Rows from block 3 of the encoder, named by matrix and row number. Each number is 128 + 32 x the weight over its row's rms, rounded and kept within 0 to 255. All counts start at 0. After the name is the row's rms in percent of the matrix's.
# router: router (encoder.blocks.3.mlp.router.weight, 64x128), inputs 64-127
router.0 079 [115 170 156  81 113 139 123 150 100 142 131 125 135 126 132 108 117  86 177  74 172  77  89 151 149 160 154 201 131  96 108 155  85 148 133 159 157 124 157 190 150 115 125 132 193 102 124 167 133 167 105 150 171  74 160  83 203  91 131 134  98 131 127 104]
router.1 075 [136 134  77 118 136 126 103 128 142  86 125 115 197 145  99 159 118 172 145 121 151 105 142  74  81 149 120  98 153 122 146 129 104 177  94 138 137 144 145 174 123 120 119 117 169 163 184  44  61 150 131  83 116 110 125 143 174 149 145 146 136 122 126 133]
router.2 067 [122 116  62 134 123 152 146 135 123  72 129 137 121 146 137 176  98 153 135 139 155 181 139  61 103 106 110 113 148 126 109 141 131 167  60 167 138 173 160 152 186 151 109 181  79 149 177 140   0 123 141  76 154 162 126 162 143 156 120 159 131 133 120 110]
router.3 153 [143 112 206 150 134 118 129 116 136 209 142 129 157 131 121  70 125 133 142 100 132  72  96 185 189 128 128 133 148 139 132 117 118 115 170 142 134 129 123 120 110  38 125 102  84  82  61 104 184 143 120 188 127 117 122 117 135 131 129 122 125 121 141 129]
router.4 082 [109 149  50 128 152 146 124 146 120  96 136 120 101 139 122 163 152 154 139 133 135  96 160  70  53 118 139 110 136 137 110 139 113 147 117 122 150 173 144 146 118 110 113 129 212 178 170 133  89 145 138 126 125 138 127 130 143 130 161 156 158 129 133 138]
router.5 081 [138 141  66 141 157 137 150 134 156  95 110 117 133 137 134 185 150 146 135 144 129  53 176  88  84 125 160 106 141 130 131 145 104 146  52 126 149 163 132 137 129  74 111 142 139 176 178 116  65 134 111  73 127 119 114 125 118 147 148 148 150 109 138 132]
router.6 098 [ 99 135 130  98 162 161 103 147 141 120 125 136 141  95 146 125 125 101 131 105 129 185  70  89 131 154 158 159 121 155 107 149  69 117 167 147  80 104 151 113 174  83 151 171 158  96 130  80 136 133 134 131 136  87 177  78  85  90 158 104  89 164 104 128]
router.7 071 [165 104  46 128 129 145 128 124 152 101 151 116 141 127 139 170  78 162 149 133 123 127 175 118  73 128 115 132 125  80 159 152 128 164  48 145 170 138 107 113 156 149 110 140  81 143 185 129  45 153 144  82 133 148 139 106 137 168 137 176 164 110 134 134]
router.8 081 [157 139  91 137 144 123 141 137 125  55 118 122  97 129 104 195  96 138 150 126 137 165 171  87  76 126 110 127 136 122 135 154 119 135  93 153 153 159 139 176 130 146  80 136 140 162 169 137  79 114 140  86 123 146 109 118 131 150 125 141 146 133 134 118]
router.9 102 [116 134  88 165 140  93 134 127 112 112 128 137 127 186  61 146 128 158 129 138 140 144 161  80  93 101 123 104 135 138  92 137 152 180  80 163 148 185 149 148 133  88  70 142 141 138 179  89  73  81 147  75 122 181  81 146 143 195 125 174 171 131 165 114]
router.10 073 [139 105  24 122 130 139 113 139 126 114 141 117 114 167 128 183 115 161 124 133 137 110 137 126  40 148 136 119 150 112 126 162 142 181  77 107 157 159 134 154 104 119 121 109 113 166 165 130  73 160 149 112 143 108 104 149 157 106 135 157 177 121 115 137]
router.11 077 [146 129  43 128 140 141 138 135 143 110 143 137  98 158 157 206  98 169 132 131 117 102 213  82 107 112 153 107 135 118 109 167 106 172  68 130 140 140 142 137 136 144 111 120 144 172 218 142  63 143 121 106 120 135 117 130 118 147 130 166 149 140 126 145]
router.12 096 [148 135 122 136 157 124 148 137 152  29 126 119 154 141 136 164 108 150 128 124 122 169 173  18 127 129 137 111 137 158 140 132 111 164  63 122 134 153 129 150 138 133 119 138 113 194 160 102  92 136 131 108 102 128 107 124 146 142 128 154 153 112 106 120]
router.13 075 [116 145  70 107  86 144 155 149 138 113 149 166 121 125 157 187 102 167 131 142 146 143 206 111  49 115 138 101 120 129 109 181 125 156  76 134 111 153 131 138 110  50  68 138 144 147 181 142  75 137 151  75 128 137 122 166 136 164 126 172 147 122 130 102]
router.14 080 [156 158  76 141 137 155 122  88 132  78 135  85 133 139 102 177  69 120 139 137 154  88 216 130  69 124  98 112 125 152 132 132 157 148  70 146 181 148 151 175 156  50 149 136 141 129 185 115  56 152 129  91 127 137 114 152 159 142 117 138 161 140 172 121]
router.15 075 [130 142  69 150 123 144 142 178 116  60 123 122 119 126  97 194 137 157 139 143 110 119 178  98  96 108 150 123 144 133 132 141 139 169  71 155 181 170 161 127 164  72 128 130 104 158 188 129  55 151 152  74 153 166 121 170 131 160 129 151 140 136 152 133]
router.16 090 [158 114  67 119 143 121 137 145 125 107 131 142 110 137 137 174 107 136 139 122 139  62 162 109  59 121 132 128 142 117 146 130 121 186  53 142 108 147 120 164 138 157 112 169 233 211 179 154  82 140 137  95 115 151 111 130 128 139 116 134 155 129 107 130]
router.17 175 [134 128 209 136 124 118 123 129 123 203 131 129 141 129 127  62 122 129 132 112 126 119 109 144 177 139 124 130 140 123 115 126 125 117 182 142 140 129 119 142 136 119 115 114  89  62  24 109 203 142 134 199 146 127 130 124 145 129 119 128 142 126 137 124]
router.18 073 [110 140  67 103  84 185 144 137 135  78 156 133 115 110 118 183 165 107 132 130 121  57 199  39  92 144 107 166 129 143 106 138 140 121  92 166 147 119 158 117 106  80  91 135 101  95 174 159  53 156 141  89 149 128 159  99 192 100  95 141 130 121 125  84]
router.19 116 [123 137 128 121 160 124 135 144 105  46 126 128 109 135 145 179 111 167 129 129 134 219 198   6 112 109 113 118 125 126 121 146 130 182  84 129 148 156 140 148 161 215 131 156 160 187 147 110 100 121 144 116 110 146  96 128 121 148 160 147 137 130 126 139]
router.20 088 [123 151  67 120 133 146 143 128 107 101 127 143  91 130 145 149 120 147 149 120 132 118 182 100  84 102 130 108 135 134 124 134 127 168  43 126 135 143 120 124 126 145 106 150 144 176 152 124  82 115 141 120 101 153  94 104 145 149 113 136 157 133 133 104]
router.21 085 [129 128  90 127 161 132 103 155 136 101  91 125 113 123 156 131  87 152 132 149 111  76 176  68  45 129 146 115 143 101 134 150 130 123  67 138 157 157 155 156 153 123 112 164 111 165 135 135  76 113 165  96 112 138 134 141 130 133 134 167 166 118 120 128]
router.22 082 [152 129  96 131 126 118 142 107 148  45 151 113 112 142 113 169 152 181 150 139 131 134 183  63 126 125 143 112 154 117 126 143 118 133  93 147 164 173 150 138 163  66 132 158 161 124 166 106  69 127 162 110 103 158  99 118 126 160 130 184 153 127 118 127]
router.23 066 [146 136  49 158 152 144 155 155 157  78 128 144 136 159 138 197  94 129 123 118 115 175 149 119  80 116 119 129 133 115 138 138 108 150  65 147 150 141 136 167 155 127 117 141 179 151 190 105  22 141 156  77 107 137 100 133 155 128 135 142 151 134 124 123]
router.24 090 [100 128  89 126 132 164 162 112  84 100 137 108  92 169 105 156 180 163 133 142 142  88 200  58  98 115 117 112 119 135 135 144 162 140  90 132  97 136 141 182 128  42 107 112 209 155 178 150  80 145 158  80 173 145 127 181 153 159 131 144 158 147 127 121]
router.25 082 [105 151  71 120 137 111 140 123 129  70 158 140 132 157 100 162 102 163 127 140 143 134 207  49  71 118 140 126 153 118 147 166 130 164  62 126 129 148 145 150 133  93 107 136 226 160 166 133  77 155 154 106 119 115 119 160 119 170 136 165 163 134 153 128]
router.26 072 [ 83 124  75 110 157 127 133 114 154  56 121 140 177 141 118 178 103 191 149 104 106  85 134  63  83 126 133 136 130 122 102 128 111 126  67 126 144 173 150 126 140 138 112 163 185 168 167 109  40 133 140  81 115 175 106 104 134 146 156 143 137 122 108 144]
router.27 080 [112 121  28 109 119 159 152 123  66 113 142 153 146 120 130 166  56 125 135 114 148  82 145  77  45 126 139 152 104 118 104 135 194 164  75 137 161 143 150 133 133 120 110 124 236 146 187 126  71 134 162 122 136 142 104 145 184 128  96 150 156 153 155 108]
router.28 089 [122 142  86 133 148 114 138 125 117  59 142 129 137 146 107 164 154 129 144 140 152  91 210  69 125 108 141 119 129 115 101 159 110 178  19 125 138 164 139 147 116 127 112 126 147 161 177 148  88 118 139 127 101 136  99 137 140 134 124 122 158 113 155 123]
router.29 227 [145 122 213 132 126 124 123 118 137 210 138 136 147 124 143  58 128 131 138 122 129 132 107  98 182 128 133 132 137 134 121 135 119 115 172 134 129 126 115 127 126 100 120 126 107  83  32 130 208 130 131 210 139 116 138 126 144 127 130 131 135 121 126 131]
router.30 081 [131 143  92 120 120 143 147 139 128  67 141 116 160 138 100 183 150 155 127 115 137  90 178  49 115 122 129 124 127 142 129 137 130 159  55 145 145 159 137 121 136 103  98 158  54 143 165  82  65 157 136  86 109 121 129 157 137 164 121 170 132 140 134 138]
router.31 088 [ 81 110  98 114 134  99 126 120 149  91 157 148 164 125  59 175 148 191 138 157 139 102 163  84  96  81  84  98 140 140 132 131 111 172  77 136 154 148 158 151 133  35  91 125 183 167 170 151  77 122 162  92 104 145 123 151 119 115 145 151 150 157 117 152]
router.32 082 [105 133  22 128 154 129 144 136 131 121 122 109 119 139 106 195  90 173 148 130 143 100 180 109  35 116 133 113 128 143 127 164 151 166  58 139 137 166 148 168 136 105 110 150 126 163 199 141  60 146 164  96 108 149 111 139 108 167 116 146 151 141 118 119]
router.33 084 [141 148  75 138 168 161 160 106 124  88 130 110 119 182 144 168 135 150 132 131 152  97 199  90  98 133 158 103 125 131 134 163 148 161  64 146 135 160 158 171 138 101  92 124 154 179 171 101  46 153 200  93 139 130 111 174 145 171 124 161 154 143 100 124]
router.34 090 [164 139  92 130 110 108 103 134  98  89 133 137 108 137 112 168 168 134 139 110 147 147 204  42  96 129 136 106 141 130  97 146 129 160 106 148 164 164 163 170 140 179 116 153  99 153 166  85  97 119 135 110 102 141 118 107 174 174  94 152 163 147 109 117]
router.35 098 [111 116  92 136 148 153 137 123 132 100 142 134 133 124 110 221  94 129 111 142 123   5 219 116 108 128 150 136  97 108 129 139 130 150  68 153 173 164 110 141 136 120 145 159  84 147 171 148 120 133 161 111 147 122 100 161 111 113 115 132 121 128 161 103]
router.36 094 [137 154 114 114 137 117 131 111 133  51 142 135 151 118  99 154 199 127 127 122 148 135 116  27 118 130 137 125 138 108 116 163 114 157  49 126 158 160 140 150 131 143 133 136 233 167 160 131  99 144 132 112 119 118 108 118 122 161 117 138 137 141 143 141]
router.37 071 [125 131  68 153 125 109 127 152  95  85 137 112 120 171 114 199  57 159 145 105 141 115 140 103  77 130 155 134 141 118 100 162 123 134  68 143 178 150 154 101  93  87 137 121 102 171 186 122  42 160 118  81  95 152 124 111 135  99 122 135 152 126 106 121]
router.38 076 [162 151  76 116  95 149 126 128 115  95 145 118 117 133 129 155 138 142 136 119 125  86 195  67 107 104 121 138 146 130 103 157 104 173  64 138 137 171 133 138 138  98 117 123 116 145 200 166  58 146 152 123 115 134 104 120 180 148 126 171 149 139 142 118]
router.39 072 [122 134  34 113 113 120 142 137  80  71 121 132 108 133 127 157  96 156 148 140 142  86 175  74  66 110 128  95 136 120 127 167 146 159  60 128 122 126 151 146 119 143  97 153  99 176 168 138  68 128 158  87  83 144 120 175 106 158 113 169 158 156 113 128]
router.40 132 [115 138 126 113 168 137 132 162 141  72 135 122 169 111 171 163 123 128 134 118 122 196 197   0 105 134 154 126 113 109 137 125 127 151  71 111 147 159 142 158 135 187 119 137 144 177 119 108 132 130 117 138 127 131 123 121 162 135 123 147 133 108  88 126]
router.41 075 [101 138  66 142 158 133 146  92 142 129 112 152 161 159  99 217 159 169 155  91 160  77 172  93  78 151 179 100 154  98  72 161 144 153  75 104 172 194 112 142 123 114 123 133  89  96 175 135  65 154 116  95 156 119 130 133 137 138 153 128 140 118 136 140]
router.42 077 [139 137  95 155 153 121 146 122 110  64 142 140 171 125 142 210 139 155 139 141 115  99 142  70  84 136 128 124 130 113 132 147 159 157  43 134 141 163 149 151 158  83 114 142 172 173 175 110  62 117 148 112 139 142 122 149 142 132 158 144 152 122 116 151]
router.43 092 [139 149 112 150 144 115 144 124  99 103 130 138 123 140 105 154 130 149 133 142 130  13 128  46 106 125 145 140 132 120 133 172 130 174  78 144 174 172 114 122 135 101 139 149 192 189 148 136  84 134  98 118 131 142 114 155  97 109 129 142 137 124 182 147]
router.44 127 [119 112 212 136 117 125 131 112 128 200 145 126 151 137 115  88 127 113 140 123 126  69  95 165 178 135 127 129 141 122 127 135 133 117 170 153 131 118 115 131 106  40 117 108 109  85  63 135 199 136 132 183 136 127 128 136 148 128 123 106 144 113 146 120]
router.45 073 [110 159  79  96 140 135 148 146 108  73 146 110 106 143 110 156 122 160 156 124 138 138 178  51  95 136 105 124 150 110 132 141 123 142  91 145 155 167 163 128 141 146 127 138  59 131 164 134  49 145 119 105 134 147 113 138 181 161 127 152 147 138 144 138]
router.46 078 [123 136  88 158  78 139 120 142 124  36 113 130  81 100 107 162  49 123 114 118 126 110 176  61  89 148  93 143 146 125 150 144 140 132  64 178 192 130 158 169 136  98 130 187 145  75 168 178  58 123 103 115 136 166 112 155 145 119 117 114 176 121 141 136]
router.47 088 [109 133 104 114 147 131 141 167 145 121 127 149 116 124 139 174  77 141 124 126 125  69 183  65  71 121 142 129 120 132 101 126 128 131  25 105 142 158 143 139 132 131 146 149 149 238 156 148  50 162 127  98 127 131 132 124 148 145 124 150 147 128 111 123]
router.48 086 [169 119  84 133 142 123 118 139 105  83 135 156 136 142  97 138 117 168 161 132 143  93 142  66  64 115 119 171 141 108 109 145 115 149  88 145 159 180 136 138 120 178 128 171 159 193 161  90  69 141 120  96 100 143 123 112 143 175 136 137 157 127  89 151]
router.49 117 [103 106 178 134  97 112 111 103 148 193 163 132 165 110 106  59 116 115 148 120 109 131  92 151 157 134 128 130 139 120 104  97 108 112 201 144 155 125 125 115 118  80 113 105  21  49  91  97 151 115  99 167 107  82 153 123 140 121 121 116  96 105 129 118]
router.50 244 [143 117 219 132 116 125 119 116 138 206 143 133 148 128 143  61 122 132 136 126 122 136 125 108 179 134 125 136 138 137 116 128 125 110 175 136 130 120 128 123 122 107 121 127  95  87  27 119 201 133 126 210 141 118 121 123 132 131 132 127 134 125 128 129]
router.51 090 [159 137  76 144 123 106 141 113 122 103 119 137 150 141 131 209 114 135 146 167 127  36 182  79 103 123 133  91 111 117 116 141 127 176  97 138 149 148 140 142 134 102 114 180 193 199 176 121  49 148 148  80 122 120 137 161 120 152 115 143 171 126 110 133]
router.52 086 [119 119  97 137 139 149 137 150 121  72 127 123 121 141 119 183 142 134 136 135 108 105 136 122  92 124 125 145 131 123 123 169 143 143  44 121 163 154 129 156 138 129 132 130 165 182 158 178  56 130 139 113 128 141 110 119 128 123 159 139 169 144 137 153]
router.53 169 [121 125 231 141 119 127 138 122 130 193 139 131 144 129 119  55 139 123 142 129 128 144  98 130 180 132 124 137 145 133 132 128 132 108 167 148 130 117 114 135 126 110 121 108 103  72  35 158 223 131 127 208 135 130 126 130 131 146 135 132 131 123 129 119]
router.54 078 [118 185  64 144 136  99 132 194 167  65  91 194 144 140 104 173 102 121 135 130 107 164 219  89 114 128 132 107 136 197 150 131  79 105  89 139 113 145 138 184 130  64 127 150 118 171 161 125  72 135 124  97 120 124 168 127 174 151 120 146 147 170 150 123]
router.55 082 [152 126  66 120  97 116 125 136 146  44 137 163 164 128 127 192 134 145 157 129 141  95 158  97 103 127 139 118 145 105 117 149 145 192  56 149 169 171 137 169 140 159 114 133 185 196 178 118  44 154 133 118 115 149 113 129 153 132 121 155 154 136 118 130]
router.56 065 [159 122  68 124 102 132 104 111 128  86 160 140 136 139 137 181 147 152 155 130 159  80 202  52  94 110 143 141 137 126 104 157 157 148  99 163 169 131 131 140 154  95  99 140 164 136 203 138  25 140 144  97 100 127 122 153 130 129 116 162 147 109 116 117]
router.57 073 [ 89 145  67 152 114 162 146 130 138  89 129 116 131 137 157 178 127 136 132 140 131 142 184  96  85 104 123 128 132 124 113 138 158 108 114 157 147 128 146 134 135 131 122 174 191  83 197 130  45 132 177  79 119 164 118 144 114 158 120 149 145 119 150 134]
router.58 079 [121 139  67 137  96 145 128 138 133  82 153 149 124 115 147 191 150 156 109 144 149  71 198  57  96 119 126 112 132 128 137 139 122 168  89 135 130 156 154 143 127 135 136 140 161 181 135 128  27 137 120 119 117 146 120 145 136 134 119 157 159 135 132 134]
router.59 085 [123 136  62 127 121 155 136 131 120  87 146 130 133 144 125 193 158 155 128 129 139  99 142  90  88 100 125 113 150 117 105 169 133 197  25 142 163 146 131 140 149 140 112 145 199 173 177 147 101 142 169  61 126 119 109 122 123 146 123 167 154 142 152 139]
router.60 085 [123 135  79 110 148 173 130 131 134 106 145 143 107 146 158 163 114 156 137 131 145  38 102  23  98 128 140 139 133 116 116 147 126 145  82 122 125 142 150 150 152 130 110 145 197 160 144 126  63 168 164  97 153 140 122 156 144 110 158 142 157 120 137 148]
router.61 071 [161 129  68 164 143 117 149 140 113  97 140 131 134 139 116 178 131 164 128 120 168  41 185 106  68 102 125 116 123 132  93 132 114 126  92 149 169 163 153 133 132 147 111 167 105 166 189 154  44 126 149  66 110 127 101 104 138 163 120 166 153 135 158 133]
router.62 077 [102 127  68 146 113 155 138 161 133 113 126 104 113 127 103 192 117 162 129 148 147  55 168  55  53 139 161 123 116 134 128 154 132 150  53 115 150 153 151 151 139 117 128 152  97 157 171 159  55 145 123 118 136 145 123 157 115 145 121 152 147 129 160 135]
router.63 159 [132 112 217 135 117 119 123 129 134 204 130 123 155 135 128  81 107 137 134 131 121 114 135 118 173 132 132 123 137 139 135 147 126 118 187 142 131 123 113 136 123 111 125 117 115  95  46 122 210 137 132 206 133 121 125 127 140 122 134 128 147 112 115 128]